A small contrastive image-text model, trained from scratch.
Model: 3.93M parameters, 64-pixel images, encoder norm layernorm, encoder activation silu, encoder patch size [4, 4], encoder depths [4, 4, 4], encoder widths [64, 128, 256], text encoder width 128, text encoder layers 6, text encoder norm layernorm, text encoder activation gelu.
Training: muon at rate 0.0093, 6600 steps.
Data: trained on small charts drawn from random numbers, 8.3 epochs.
Rows from block 3 of the image encoder of a small contrastive image-text model, named by matrix and row number. Rows with one number belong to one neuron. Each number is 128 + 32 x the weight over its row's rms, rounded and kept within 0 to 255. All counts start at 0. Numbers have three digits each.
After each neuron's rows are labels from the 100 images, of 14976, where the neuron reaches its highest value: "top examples" is what is common among them. Only what is clearly more common there than usual is listed. The data: small charts drawn from random numbers. In brackets: how many of the 100, against the usual share in percent.
# fc1: MLP up (encoder.blocks.3.mlp.fc1.weight, 256x64), inputs 0-63
# fc2: MLP down (encoder.blocks.3.mlp.fc2.weight, 64x256, transposed), outputs 0-63

fc1.226:118101116120169147138152136163115131176095082115084105150102187132137140135122126131192095150184106129188097116204106131170130152125125152235101112087129165145149146140127127185126140175131171
fc2.226:101208088170209132148113143100123127129109051141074108108148096087157103108119119121128137140144088161169170115108169147100113182111106101139102124091156133127128155149143181086177122080181127
top examples: one colour (96 vs 53.2); line chart (80 vs 7.1); dark theme (76 vs 30.2); dip in the middle (59 vs 12.9)

fc1.114:107190111147198144172106106105100125156110121125107111135123134097157128170178118109170148140157132186161094126159121117139128160168194129178121076092107148142125204085149182138099151064123167
fc2.114:123142126200123142192130110094148110179129091102132113149117101101110117123080139169131159138073074110145106142066122126095068123127136115176061209153182148121174128098113130154172144160125109
top examples: dark theme (76 vs 30.2); line chart (42 vs 7.1); dip in the middle (37 vs 12.9); kind: pie chart (27 vs 7.2)

fc1.153:114077125144168138094132110111134128124183169160142156126155151050102120181108129122089139129100117176212132169124163137113110123142244131152136176121150113131121083153141143124075116153134089
fc2.153:146150090119146097157123109239132084114131166179168089116156126086110164129128190092083087130128100134100131077115200105153110093150173153133094123156145153157115128103080100129118097129092151
top examples: one colour (88 vs 53.2); falling (68 vs 12.5); line chart (53 vs 7.1)

fc1.158:103195143079169147118123139155142114119125166121129168117173088110138143119145118118077144102109198131102133190052130098120126123194105144103145184146179170155150141140098148071184121133182130
fc2.158:107149176155161133187174191132124113141094143110144117176127068103114141149108123082080136164122135135067126145184135079058124113182170109106117096095161119154085123163157151093123128085078146
top examples: one colour (95 vs 53.2); line chart (41 vs 7.1); trend: peak in the middle (35 vs 13.1); area chart (27 vs 7.2)

fc1.241:141098174135163092096151111080157120150076116083174117140175135127138148134118134085112113178175222211101138071120155146150092120128138113088127121159148199130115124145128089113100140085104146
fc2.241:160158136090132129141120150150169164083124146116123148178064129117115097117067129115111065138114185119104149121197148162120097138160149142124157154056125057132103149131068123197142076116125155
top examples: dark theme (97 vs 30.2); dip in the middle (35 vs 12.9); ring chart (26 vs 7.3)

fc1.249:131150095138214116119082154098120109095160160091152130155139159136082127116122102161166178138134102158106118164063163166120163162139172190095190130136167157106121116146101103048141151111164123
fc2.249:116147126157085129125161165093117106134174095132117139109111157107136059143080173077131192153112114102140185147117147156053143113141137131185127124099169107164066123192158120132142139050128106
top examples: one colour (89 vs 53.2); line chart (66 vs 7.1); peak in the middle (40 vs 13.1)

fc1.46:172131153220119076133145118123153139089194112153106109143150088127178148114103142122146079095134139154128130101116074111133102148089180121113148137144138147108122175149051144221103102164118151
fc2.46:070176146225085175162081133144130166133092140120143161153111140085133123179174109174098116165173151142046124111139127108109091078152096135118110139092146112103107142152155161116082122119100117
top examples: one colour (98 vs 53.2); line chart (80 vs 7.1); dark theme (63 vs 30.2); peak in the middle (55 vs 13.1)

fc1.47:148083156122203126126115122154108125088157141091087190128120084102146113170051159140102125133134159118098084106135157132088074144119200071126109139129087118145105175175121153131157144133081074
fc2.47:153091086174099137163163125140150126137153160117149136164090075144158154092079078098123099171127127117174137104093129050099108086140187110114177211122100117124109143184114135121135104168092158
top examples: one colour (81 vs 53.2); falling (45 vs 12.5); line chart (35 vs 7.1)

fc1.152:102082116119136126146117109144116129138138130083025182089163124163161138106088168081102120042137112151100116121094110127085108114201135149094152124183131104166135136118191108129167170116133131
fc2.152:141083112151037145179068134135083145172124120141112128154153098101140120068128119132136123123131141121123162157149110069124117108150150135107124153155129189115151126143055196132152099145214078
top examples: dark theme (61 vs 30.2); peak in the middle (32 vs 13.1)

fc1.173:255150176116131129128119099155150070155137143132184103133106151102158116134166155087111160112149121177082086135079166135118146154184118157146074146126136129109140144181136154168157157137098127
fc2.173:071142141086122132129116191111142099147169090116199125145116106113148127134051151176163099134124135188111102148189149076190122100133096039120122123137128138134126118110176157141110080111119153
top examples: scatter plot (34 vs 7.1); radar chart (34 vs 7.3)

fc1.183:157143149159215146147147158126168091153150112083126102129090142152130152109108185153154153176122077094131090123159156152147157159139199117202088165134178119162159071126164155146152152134127105
fc2.183:114105112196156153139107155122141136122128092135120121132179087146137157109173097051115176103130089120141195093124156132073168135075125093128081150101109137132109134183147168082148055155180138
top examples: one colour (80 vs 53.2); rising (33 vs 13); line chart (30 vs 7.1)

fc1.58:198123172089124135130124122151195095123133094100114157133087140104104103120144130109121129141125142134132109135211110133137140110137116116135255135193144167131148141143136179113173133167145135
fc2.58:114139159082146184076181109135067134104114111131138112146100118082105137144095144170173132117127153164150153187120172118155124133096122039138090071091109140120154138164089174143172165116069136
top examples: one colour (93 vs 53.2); histogram (53 vs 6.9)

fc1.127:121139146090214156124104143184099120120071081088169110122139154142165129130159095119199083162109165091093100115119108095165104158171143116095140141136159120168152088124108136114132177083056140
fc2.127:149124134169134194144143154067133162098055110078133096151136115096159078089081107192140102140088116107177130150194127138079100161155149109155165186098105095168144142132121131152157093138116135
top examples: dark theme (73 vs 30.2); heat grid (31 vs 7.1)

fc1.159:194175123143130170126141142148172104110137118136110107114155131119152146113095113142120117104125150152117112133160109116127178055255160159144059148144141117140121126145120170150098120072176116
fc2.159:081139135135117088157121100103173103176162090079128169163140122142145147166080187123167115150091134101110153134119131124207146151157114048121114120100099143125088158103120217156130071111111119
top examples: scatter plot (41 vs 7.1)

fc1.116:186114163167105157102192095118104128075122136124131113145142105130168111194149120168128085116165141142153116126106096112129158117092162139112133154101208142190134175127056143175196143170125150
fc2.116:126097186166149112175129185116122154194126093135118199127138100113077087139106121110131126129177139145084125178130154031108080173140140145106121132117101117106104116094137160134123046153121151
top examples: one colour (95 vs 53.2); dark theme (83 vs 30.2); line chart (66 vs 7.1); dip in the middle (55 vs 12.9)

fc1.123:165129138129139172080142123146128128106130139168136133057155191128224137219143105120146114100172118134089149102157163113118152169115129101132100090141084080145131180107148124093124181108168146
fc2.123:091125154121121134109158106148181136074091191100143080188093146164133071112152090114155146192128147118172109157176088129170095096119139116154175131084114129126141143081099117148132102156159049
top examples: dark theme (83 vs 30.2); lollipop chart (33 vs 7.2)

fc1.27:083133147155137159105160143151167116199140132132155176129156114124151113155114117150154086131110135177150107152219132131120116102187177114135207135149117127082180083159134142053125148167143161
fc2.27:128112123143131170102110157102149114132163099140195091132106149162180110130084138147124127145183159134123168181068114051159116158165131058094088133101120146129110079210142140091143124090096127
top examples: one colour (84 vs 53.2); histogram (40 vs 6.9); scatter plot (35 vs 7.1)

fc1.214:116188134142136157132137129144120141137196159126133126131142070169130121142069106167141120116127070110156090151114129136146177124116233104170149188115110109072127116147184076102078091147114151
fc2.214:107132096153156090065132124231113083117121155150105098109199118090184163108160189135122160133120094146104108121126178096169158124110145172147121103137103152098095092188102101130140095138103117
top examples: dark theme (92 vs 30.2); scatter plot (33 vs 7.1); line chart (25 vs 7.1)

fc1.67:173097119176108093147104115185128097160114099149134103146122153140127119105190097147199127107144103140119116128156098139113119190126163104090145146094177094117071111139015140163145140174095107
fc2.67:151144185187058104149110084100073175141096103061174144149140113111127136132114129108104147126202142113147139156125102105122134135121086131108112120157135136088209155084115177126104053156131138
top examples: dark theme (84 vs 30.2); peak in the middle (54 vs 13.1); area chart (45 vs 7.2)

fc1.24:137154128138124121130146112070149138147155112138144139122120135137201120150099098123145123173148153152128142098126143148098142141119110185118125115141111249101182138145104042108043184117092115
fc2.24:133150150057126110092171159073155093101071180155123092126159122131162152116093154069096097167055152150105106121147124116120124166177143131121134082133098171164096125092159096194148161144102121
top examples: dark theme (100 vs 30.2); peak in the middle (48 vs 13.1); area chart (26 vs 7.2)

fc1.42:136139120140125141144157090117221167118118124112139140034138122126141137161142073153158151076174100126174165169174208139091151148093130103129109179109130132125155122123148108081087145141153176
fc2.42:154136116068115148064162150148127068122157207129064157111152135114099110132165170146137110142086157111169091119142089095189134115078094098107170152098121154115167159129151114128104106189105172
top examples: dark theme (67 vs 30.2); radar chart (35 vs 7.3)

fc1.145:206153167075097122127151131152088170137135114138097135128071142139173125122155143118114120121068166203130123153129112162103132145157098123107108182099141175121099142140058147212189140153135128
fc2.145:067122149092053119185133144112134158198159134155134167118162098132142152160081151147055132119141150143127100118122139113126126128151137073061086081182166090147135133178125148183105103095120119
top examples: one colour (87 vs 53.2); radar chart (74 vs 7.3)

fc1.161:154106142135170160107122144161037134090158150164137150183115104140147078144144170156139228116146160165150140127052118121134146179099114151151070102139162137149120141140124145196119143125115153
fc2.161:098096135153151118142150108146146131123143091120115059142130100074114131109142147207156137140149167146107090191103182069210138107099099048096120164135068129113134129112142148173100122158139116
top examples: scatter plot (37 vs 7.1); histogram (28 vs 6.9); horizontal bar chart (25 vs 7)

fc1.14:056085093126078143130121126130129144113155070160139175151060105105129108147107134133147111117133159111067151152125066098088132131038141114099182126139157138127105132067076156172158121170125130
fc2.14:151133125130139160096093111154096166148141128102127176058129135101114122099119106164095133119162119135158153189131086122131138099062141115103206146122122092173171167146059092188118155136080068
top examples: one colour (82 vs 53.2); radar chart (51 vs 7.3); scatter plot (36 vs 7.1)

fc1.137:145176110130045147137094122149143121133095146142114118134175108149132083172129133108094131129145080174160128137120090114115103123103215168036136064119190163156108111142110150130090175153133123
fc2.137:096144184111096119154109070131132109144209111153130101102132072144139150081189220101143185082124089132150146159136120178097155085125118121122157079150103177138147104107156101109115103135104127
top examples: one colour (99 vs 53.2); line chart (86 vs 7.1); rising (82 vs 13)

fc1.100:134135155099154150109168146162145053120146122108081134121084093173086089191009150134106128141172121132123147129144144148103097143124131110139124154139146127186106168133138138140158173104052103
fc2.100:094114104103121091155124131197090107171181132124160115102117083158130155121097125112164194167132138094165163122119104085090116110117125132189152195120148078114154086120107132154138036179117120
top examples: one colour (92 vs 53.2); line chart (84 vs 7.1); falling (68 vs 12.5)

fc1.29:069156137184101153196121152144074129137143115114122152076127111154150136111121139159081132151123141160104136135130103127100141125110143113107128255072110161094159191126140131136104101078148113
fc2.29:134095134111092122136137164076111083135173132147169092122161137179121072140144080177150142176091129162149096096162100143178083151120104136165134177122098103136128080205097054095104111132143099
top examples: dark theme (70 vs 30.2); items: seven (45 vs 12.9); stacked bars (31 vs 7.4)

fc1.80:131102132166170133146141077086145178174138113192116149151129131137160148167164123102116100177194134199118133154142162192104136170148119151139153121162129169148150140150134113150092210075081135
fc2.80:099151160057098068176147124128108103104118137153181136093176137135080157172085213114147130103127136127144089103187114093124132099172110152139178117077089120164133143154155071151136154115097131
top examples: dark theme (100 vs 30.2); one colour (82 vs 53.2); radar chart (67 vs 7.3)

fc1.229:132116137129162149170161140151149148110108107125153088159117162114115124079132030154189092178111105149035095177126141106130093173074145115148114140089187126173114110140144153119085152125100118
fc2.229:173121099156109172099166110146103167106119088129160103060083086156156146065109143113133136148162128162152121134063167077110166135161126184093147091099153078118167187145127126115120078149169150
top examples: dark theme (82 vs 30.2); heat grid (31 vs 7.1); ring chart (28 vs 7.3)

fc1.248:128143158144118103137180148097121141173117101147119177139137140108121176114177145095147107212163180185121087168140102198158198125119165145111121148157153180121122117109157082137088178111149093
fc2.248:121166132145108118170138087123164108076113107148163177094153102153070127110049142074121162116100176152129120144052089098084122173172105134132182131133139127125124125147159099111217148145138136
top examples: dark theme (100 vs 30.2)

fc1.9:174174078135142125133140128099194167190124093110147143165145143106175152145136121178117143125132179163122132121096089135146120131156127184073133117133094183145201168127135076104058171108161108
fc2.9:155173167115067112099071115115181087095098153170138142161126130097188145144048136119135102172084143103110161134126097173103124117157142119112144112141177121120121193133061077162113163120145090
top examples: dark theme (97 vs 30.2)

fc1.176:169113129227103144103100121116135119092158065111083095152117108130135191109127153110182099103123119131167117109138109120128126167058215128134112103151173162170108136147112155180140141153117081
fc2.176:076169150161152159177089121102093174119108187117200174116128140133119092185177140113099134112196102108076081102127131112102096110140194110096176119133120115117121122105143151106083078121125164
top examples: one colour (94 vs 53.2); line chart (88 vs 7.1); dip in the middle (56 vs 12.9)

fc1.184:166140146101139173160095119077175080128106130105093149206160147149148098113120147132115112176116168134104167141066133097076148125160071116105164123159114137108120211121128144161052084131140118
fc2.184:196117147090098108095131149136144149172076121140186159091109140154142182172097107168135103129077148121141129123130123151116078198085122112073102129096092145093147141183145078117108187154101082
top examples: one colour (94 vs 53.2); radar chart (65 vs 7.3)

fc1.204:097130152136117124123189087174150132165161096166129085155135097142102158148191146104165109135147132090146148164114155064162109134151131126107155084119112176095152193186142089112122138110185210
fc2.204:139156152152138159119101109116082081111146168132134092139139114091164154081147092127171196073142080060121101158084188149105088163090105144150086166069138097166171165154123118131139169138132124
top examples: dark theme (79 vs 30.2); heat grid (33 vs 7.1)

fc1.191:130099175183111152134176157134211176104075103120105214136126143116155146187149139047084116111189100126091106163093111141110147158147104151155128144129146142109139136114128142137142117082169101
fc2.191:131116136125074153148129181154139129114169146162114166177136115115155129170143127086189067108123103132180090083047111145138136136092058121116166151184094107120130123092126129103063123188119108
top examples: one colour (90 vs 53.2); step chart (64 vs 7.3)

fc1.83:080141156150095192146101138123135084184131150166141147066094131115133100121164194153116158124145152145130097118152142098118117106095147097112106228053128177145126169139097123163102139119188131
fc2.83:158117085147093147099083136057124128139117108127132146153126179192090110103124118192137137165128136151151090063170110187145128109119060125140089180117131112146115113146098054125141169164183109
top examples: dark theme (63 vs 30.2); items: seven (39 vs 12.9)

fc1.94:098116121178109144102146096141071048143145131108164142037137140118173151164153141148128182108159090111148144057122131124103154129132145164117147147043105156179104107101139113101120157154155171
fc2.94:169134163186118103135111085123083087139129099121177142166126088128123052104210144119189094153081162136143156120113078148183081139119099138131104145146123129105144088112067126160139086146160163
top examples: dark theme (61 vs 30.2)

fc1.247:076133142118134142161213145123152098131104116083120116125189138125126134117163122141143087118148170144111101169109081130167124130111169135200098108178186179107114185186118090129062134088110146
fc2.247:140189162152136090142099104101129119083112125091112115173146083122139168180109074137100157133080144148080095093140125127092132120150099170180096099083178112130152149156125080181156180081186146
top examples: dark theme (92 vs 30.2); stacked bars (37 vs 7.4); peak in the middle (30 vs 13.1)

fc1.108:098169151144142081134150158081080186186167139128114129133103106129148147127126149109086112143149093137152133255139142128122137112101130107123145199095096148115146163121151111102085102123141133
fc2.108:181135139091131084134153125206121115104105188168073116061140139126106152146111127073123119173127124087144090118141116119174115102135123114143046174120129147193167078159104133072124157155139131
top examples: one colour (84 vs 53.2); step chart (59 vs 7.3); rising (38 vs 13)

fc1.188:255174166074138139144169147122137102109096134097142130170097150147155109168136143105099189162111114171097110123126178075101169129161114101087162082161139132144108115135129129166124086126149136
fc2.188:172085146088098078096103093130124135179103113113225129160134088158149170182169131138132137130091163140115128106083161181142120190114105092081074068158124154119141145129111119153137095163146116
top examples: one colour (81 vs 53.2); radar chart (63 vs 7.3)

fc1.73:181135117183155143156108132136124114148121117117138076149131198101112122096185058158170155130156108135061119125154107142129131202102175087111131152140164102131104096146033142146122108076114127
fc2.73:181129176170065118085148107106087159131073075082203140080128126126120130121092124089133099120177157134143087136174138085107127178122161160081155140147140120106155154132119174157118067152159149
top examples: dark theme (85 vs 30.2); ring chart (51 vs 7.3)

fc1.224:093181140188160111121149147086138136157095066175118118110139172150163164093159094167108170131230105210131110130147151171112136145156130165117115128172155129137097158124135084104121161141109107
fc2.224:127183149085074053199093154101127134112141207075135160107162117141146108116118149062134124100112149088145137109155154135129096176151102119159200145117129084119120104101085141161129158090148135
top examples: dark theme (100 vs 30.2); radar chart (61 vs 7.3)

fc1.122:120139169083100116102085149167055153187117097111097136131071113111155122114159143092159169132115144127078122160111073157098090136103091177122142136146106153169118157116088145227111101169114102
fc2.122:127088122185077125126066136139122178149116128125131138071158155071137094118141081164105140148141149180141080123126131159117152165087144068106170069143118096175147143154077165170084185123107147
top examples: one colour (82 vs 53.2); radar chart (51 vs 7.3); scatter plot (39 vs 7.1)

fc1.101:092079106082148143082137104179157064136138119134148133126165113154065160105077147124121167100168126153099144142133109120099130180144107108123114139132182124134160160150190183114187165052100088
fc2.101:073138118186126104141125137112131101198142142120151120140122085087145146159056171146109090161164138127148130110149113084102097148082089133205177163134158119104093138157056119137155065171123124
top examples: dark theme (71 vs 30.2); line chart (68 vs 7.1); peak in the middle (43 vs 13.1)

fc1.139:049171083109147157131138146111187174161125114155122147178146163103154107133128145163165124078133170134091138117211147130150129107041134119106209161147128132131097118144109154143147143164126167
fc2.139:183126120127120123110060112136093117125087148072096135100108138084163142117130158143147154149091141155145148207080112138178220126108099077161129131081178153088096180129127167123108139108097112
top examples: one colour (86 vs 53.2); radar chart (53 vs 7.3)

fc1.196:208144133107144113068158122112175163120163178149132139206142161182163172113147085149113078145212121170122142146103156152106164133156119118134141088145160165131099130102170123167148087140115147
fc2.196:140135178098101102118054138074148165151116174093100178150126106167125116091117100152149125145153146114146069177161056174190136132133129102159170110155093145132148102097099120107075128129190097
top examples: dark theme (70 vs 30.2); lollipop chart (34 vs 7.2)

fc1.240:150209155141121095132154151049126113140118090123103148141105130089157167148136151109129139185127185129140118144134153156079184149128131182136140133157159191110156187152139094118076211143128116
fc2.240:094139116089085162132148096063180097103106140158140102125146147144153135111076148142131126130116163147135150054104122110151064131176142151115152090143122161091096157162133116121226184137072171
top examples: dark theme (97 vs 30.2); area chart (31 vs 7.2); trend: peak in the middle (31 vs 13.1); radar chart (25 vs 7.3)

fc1.6:149158116120065137073185177187174098132165112159139104143147134186177145122066195100167110156139132079141159147131146133147172117126087138103138134124115113182122162154175152125138175111090168
fc2.6:135059122107107097170135159114091148195085098096092135088128111139170139204096107158126163171119111081152151147133108130085111154105128132158130165090091107139185115078188116197127099135154136
top examples: line chart (32 vs 7.1); ring chart (26 vs 7.3)

fc1.71:096130152119161148209164123194160129120071107165151112147130113157151141140173127149192076125104153143060141182153100103147115157103149165219126134162159158160140131131125143085102126137122163
fc2.71:180133117158128125113140149112100125121076133092130128124097054099166121096089138194149181198131146108072159154079123146101163119161139168189081094132162123145175118115182095096126108085148123
top examples: dark theme (62 vs 30.2)

fc1.162:092159157125222131168073118109124153083125091179089119123117170152123099108162109131150086118129101138146128103131133116089137123192167147185130076116145175158095182105070144138143133070094154
fc2.162:103128147146143139072180155041125117123110044136136141148172149102136080122096169152160152092098081113130110114155145154083105075145182131138115191147168141104129105155161120077148168150131091
top examples: one colour (90 vs 53.2); line chart (84 vs 7.1); rising (82 vs 13)

fc1.170:160170085070131170161134121103220117117127101111102147221128140120131095128155140133147129196161148135103109185140142109080088111147124154111138138169062120126129162096106117194138110094130144
fc2.170:184099134095108104090089123074110148183071151082156124085078126169113160122080111141193177149079172149169125124137104172181130143107103125094160121129108118081154116133141095157104155136186117
top examples: one colour (89 vs 53.2); radar chart (69 vs 7.3)

fc1.150:157065117182116119063116048153187125132101137077128118078158156126125136093148086095130089137151117141146144131132167155089102131132203104122079120117110104201116095109053122134124120118115128
fc2.150:104121172116143117159145118139088099092117156063133109167112131177098167149155189072110095132127164105146146090179126144156107119176133135091097106125163108151168127057128186070120066134108178
top examples: dark theme (67 vs 30.2); heat grid (30 vs 7.1)

fc1.15:135073104176118151122181077135120132175160082152084133156113147124173107158185113085111125087136115088117140131146110037129168107119160141167112139134144192134131193144135155120134090185171094
fc2.15:159165219141111120130106149114107162161189121082146161168074121048152151115137096114155116085152092093129101130107181175096080096114144127141148157139104149170127130117120151098131132117053163
top examples: one colour (84 vs 53.2); line chart (77 vs 7.1); falling (58 vs 12.5)

fc1.11:142101135165086145119097123113151070148116094111083074112159062127114095089147151090159117081141150103129104131107137169098106107135177131096104033105129131138064163170077151129184115117086119
fc2.11:113151200151129112175071153073082149136144094067122175192142112178131129170156123130080099137131147107108144090169106151106153085152145109176092099069115118102174100102168142104120085136129144
top examples: dark theme (76 vs 30.2); ring chart (28 vs 7.3)

fc1.64:128179080112115156170160163130112134127129118123169097193153163095128127113135157128181099110083142157057132066179097168151115120138148150140138187158139166158098149225119141122156150155136160
fc2.64:184087189098153135111096145066114130136100178139129184113128141120140098141136038125091108160121127091150111123131114173218118154178129173154104140077147154101154129109105126127112121150117061
top examples: one colour (86 vs 53.2); step chart (51 vs 7.3); rising (37 vs 13)

fc1.163:078136161060135193168099129079121152110110172157124112110139135082150065108209108122109178105178145130127132153135160127124138176169128096141133128153120161137100098141084155060106132140194112
fc2.163:152158183167088094173138127133066154128138094130116134150138121083100082149092114139178159167159108167060153173094127164111091110130137147104077126114156159177061147088138135166120148108058134
top examples: one colour (93 vs 53.2); line chart (78 vs 7.1); dip in the middle (53 vs 12.9); trend: peak in the middle (33 vs 13.1)

fc1.53:147142152143135130112174178146164061123126163154149160133125219118135134165017135107102143117138154125091156148124145147098165130105078176168140159142138157154091179115132165118161155110081126
fc2.53:091072150133113091135161138178112133179136132145110094134147143159132163165062134136168193142115138075150138163123086122106125093062059144132149182165136111157130101117119095162113041146107142
top examples: one colour (87 vs 53.2); falling (76 vs 12.5); line chart (73 vs 7.1)

fc1.222:116126155057180177125132135140145076102143201156127121125165139085120161148101140074125173109149181155131180144147122134125120177168061127133138112112172145074164122163189142134136190128099122
fc2.222:112148137140121079154198100151155152191126160154124092142156092093132114098052097176138116117134131113184145157115152094136096153130070148209107101149118104137087085115160109174149073140092125
top examples: line chart (63 vs 7.1); dip in the middle (32 vs 12.9)

fc1.131:128181178153121143134176143132170113083091089139104138129138172117180139192143171118142154099173098131156174136145099150087114163154021140172128117145172150171163169134121145121159103091144127
fc2.131:116090146083109097152199108177133122154156169154086114125170124104134119121159121078120113098174063096159113138136143193095118143165077123138169152123102135164089095097095131067128202160152114
top examples: one colour (95 vs 53.2); line chart (73 vs 7.1); falling (55 vs 12.5)

fc1.251:152117071141092173146088162089094143112139149159115190126089131101180170113113139123172166120186120155094110120066181181124148142108107130057143165166127141155112095075120150094127093104114173
fc2.251:103131095134173131114146132080129148129141081056186134131042154150168119105163159129148105057099117139111139155147146096103157136080151125125094133183211141152132147078105160131142127081161106
top examples: one colour (86 vs 53.2); dip in the middle (56 vs 12.9); line chart (51 vs 7.1)

fc1.180:176177089111087137188129146088164121171142188099091085119107121153139142152055120141137145127163109174098113146122101131137134175133145081067078169147136176108151105057151180105110103139131129
fc2.180:100165181165141146095155162126141156130130120199090100134107122108204133152163137095125124121103136095099095126120142119067150175119145085057136134171160081187135103139100122103172101070076117
top examples: one colour (80 vs 53.2); histogram (71 vs 6.9)

fc1.12:166169134203162142102164120165155124141131095149140160141130136138134095146100178127102071123100150145156082135115104185117134153080192156187139152122127089195145083135111212146137127103125174
fc2.12:133059178177111125132112164126107172139147136103122144153105127143086134188169174127087130139175107081128172095213073167115121155072131113075078129135111156166102138103112144140131084115088109
top examples: one colour (86 vs 53.2); line chart (77 vs 7.1); dark theme (68 vs 30.2); dip in the middle (47 vs 12.9)

fc1.235:137145134131093133153157109119139117153162119061117181132177171107132099135151140173150056147196150158153124137192070098157170124092111140128109086119135173140139126104119119229123093117169129
fc2.235:085177088106156126103202117071128131130135139116072147107129172129147112177113172134129129142105177158077114133128142127073144164106111124098115098151180089154113126084158177203130139054125094
top examples: one colour (83 vs 53.2); radar chart (57 vs 7.3)

fc1.25:162124105230141136150073134153141161132131109150159117153145140121155143135142106133186160134154130203159103147156124110120121177105157189124118149149151094147174065168045163149135128144164102
fc2.25:173117112134095130160175107156021119191076136110154194139124145128134104108098081111132120167177122122097147154129142055116072110137150148122162136152118127124141079144072183159103113135135136
top examples: one colour (88 vs 53.2); line chart (56 vs 7.1); dip in the middle (53 vs 12.9); kind: area chart (26 vs 7.2)

fc1.2:042145174095135160121108152129107160148101127111124145135083159118157155117162164123142112154120156142105193145206162161118128080065105129112150077128209170136124162174121171149143119091142150
fc2.2:161102124136132123131054167108149124132125148122159118069073104108144095141135155183070178147120128131081118160068110139163110122138158057100119083124159072159144152145157190156166164158158160
top examples: scatter plot (69 vs 7.1)

fc1.255:133159119123126116144150106100084143130111065181132110128074166153163117096158106119175121145161158198073113118121170188085106162118080140097066155082132142129095196120127133102088167089145109
fc2.255:172160116063094101133179106093150095106088104101167196071115128177106132139058156108131106137138115130139106116100135078101109129199130114116228180128135117144122143130132124138165163157122130
top examples: dark theme (96 vs 30.2)

fc1.128:156167164147120100155173145087147153159114091092114177132125116113164105184132127123137139171107252145148093138121132183155176136098157117148120132157184162104163143151158080118082170129141134
fc2.128:099078103081130143136099091047168124072125145197152159156129069128134138112093167153112143123093181155092156138122081121090140150132137168148093133136126165112129174139108104128197180155083100
top examples: dark theme (100 vs 30.2)

fc1.86:167165085145088191121182109133132108120162088158076194148145102135073143114163172169135120154117104148120154157177156064166166114070109110120136142145152148121144113120153107112118128111185202
fc2.86:160128123116175131136144102134037131178171162098110139072124084116120175140168155115180188111097096127126116164071123158115164124056136107100185071163129146157127150117135117117132111078139101
top examples: one colour (87 vs 53.2); line chart (47 vs 7.1)